python train.py --dataset="single notes of 20 synthesised instruments" --gain_aug_db=6 --time_shift_ms=50 --input="waveform_16khz" --num_classes=20 --norm="batchnorm" --depths=[4, 9, 4] --widths=[128, 160, 192] --head_dropout=0.1 --init="lecun_normal" --lr=0.0046 --eps=1e-06
Rows from block 11 of a small sound classifier, named by matrix and row number. Rows with one number belong to one channel. Each number is 500 + 50 x the weight over its row's rms, rounded and kept within 0 to 999. All counts start at 0. Numbers have three digits each.
Before each channel's rows are labels from the 100 clips, of 14976, where the channel reaches its highest value: "loudest" is the band of the loudest frequency at the time of the peak. Only what is clearly more common there than usual is listed. The data: single notes of 20 synthesised instruments. In brackets: how many of the 100, against the usual share in percent.
# convs0: first width-5 conv (model.blocks.11.convs.0.weight, 160x160x5, each kernel summed), inputs 80-159
# convs1: second width-5 conv (model.blocks.11.convs.1.weight, 160x160x5, transposed, each kernel summed), outputs 80-159

loudest: 1000 to 2000 Hz (34 vs 12.7)
convs0.83:464541493508522457550493420459472474535490536432430538502481445415482448435555517492504447465540556476418512463380502474450473481516458528457541481517511474517424517525437461523325499548418552460451486547495398424450510459506484492460464418
convs1.83:550576456560454494509493557472502490389421506491540532480491585423513501470563474424588457507495478518511538576520502471509445476461527528433547529377507428535498527521474483399308562464445540486436511518529393369507475487478512473505469464

loudest: 4000 to 8000 Hz (27 vs 8.5)
convs0.130:498406516461471393441512449524492421459458513463450494536530559433423550489495524511405505498506499451598527476483495465491445491477535487480448443496507501376521536548487531404517472589540453495561464450447619561519457514395450489575474530
convs1.130:468559490524463474466533558470430501530525509557550528495456428490462622604434479550466469539546440442604445493595475541523506523511590507538503517480531553450481516513584572497503603507524478570493557450531475513531522420478576496535465444

loudest: 4000 to 8000 Hz (25 vs 8.5)
convs0.149:514402489552409515535510448558450527467430420492544548490405544455515585514442515504355457493454521515472494458485501434486451499477523503491477471488443401490496520487602383490494512511433473415414502450475469499528414464424524435521459525
convs1.149:453521499569605450538532546517484572405419464588496537440507518519518502539659537531503449548556465476503518553548526528523535472575507495426506511533534559432484563404497522643565506534521540537482609463511467524536483394535465432473577620

loudest: 500 to 1000 Hz (46 vs 17.8); 1000 to 2000 Hz (44 vs 12.7)
convs0.24:564482484509487491533525476505429497464465472466520512523490386499520511491523473468497506540432516524518517518500501499474503510468438498485479525541427507545509506500508510516384448543436478514514530482470389509476436481495504488440309531
convs1.24:422465407551714495483543472528451523467442449562532528469560485555498493542547482523376462490475489585475502503623485511544534474457506507504474488561505546459601567456532525509400505585486496584456519472543390544537430476536539449414488547

loudest: 4000 to 8000 Hz (35 vs 8.5)
convs0.0:526504558467504439527377392498499531549477487506468560490488489483451468439516517491546474537621508490473547491459437505501416467452508498481432511526445476491350448490547448442565468530578500430520514497532560535602445534401488487471464482
convs1.0:561598527506551493492465560546512507393494512505532573491464496429520467476463468552541497521603526499569431526556546486495443426486590485456533618526469531485406497507572591477504587584425508503522547532525508491588595451444546564496497409

loudest: 2000 to 4000 Hz (29 vs 3.1)
convs0.70:514517506538492532474589443548520444487478483511505578540486509479484574482402538536437519467351420439495467512455458491489485530430437512521397454441523462379492503533533506483462556516417471474527433529439478517562458384441443456528434424
convs1.70:496472469474490457537443504441464519462481449492406458512532461460493592562445463404430512444482460544518487536527520492573504497497473436500454463533492547554560498517457405579495466464570456432449543457501522470445430523527462604547426529

loudest: 500 to 1000 Hz (56 vs 17.8)
convs0.150:554608541553485551510567519555540478493549490518538516596492460600467614511399479475502545493335508469536432504542486520468537531462485530535415557531486525462497542557543529459425533533503498555552491470479501488522479393478526492485413447
convs1.150:435445358528583419519433484429446531513435401514434490448490433501499527458492485463407475421511594607437472512424479465551524484441474426490440471594474497470549463478482472497454416514475494491408527473497468477430445478475432525463454577

loudest: 2000 to 4000 Hz (47 vs 3.1)
convs0.35:487480479517476446447511491541461508485494467574517561391436482582453515584394484517512494527465465496445427549563469566474434550460514539428479535507492494518583465465508379554505473566391433482475482489610500461550428424482517502545471594
convs1.35:458503493504554494534468459561574441434547492534489539420476474587487521477535479526452595426515505467501504494547551461532576588489591495488510506527561486523474585529450464458466452530593549493459482446500492578426534562545572505505581532

loudest: 4000 to 8000 Hz (26 vs 8.5)
convs0.116:510481499463423394478498439455386474519468420468450496522504453451495522464546470440402470463443491487438441394451412437471455523448475539519461488534523426505514506511473456455571501552492453527527488528477535493473489513492478470518401445
convs1.116:528537446571539518439565518425471524550527497554581538534545524533463496611591485597514478520597486493590547505606492465450555544387459502523500552512553561495541533478574571535544540534506447621579524495498557548546411520570599544469464492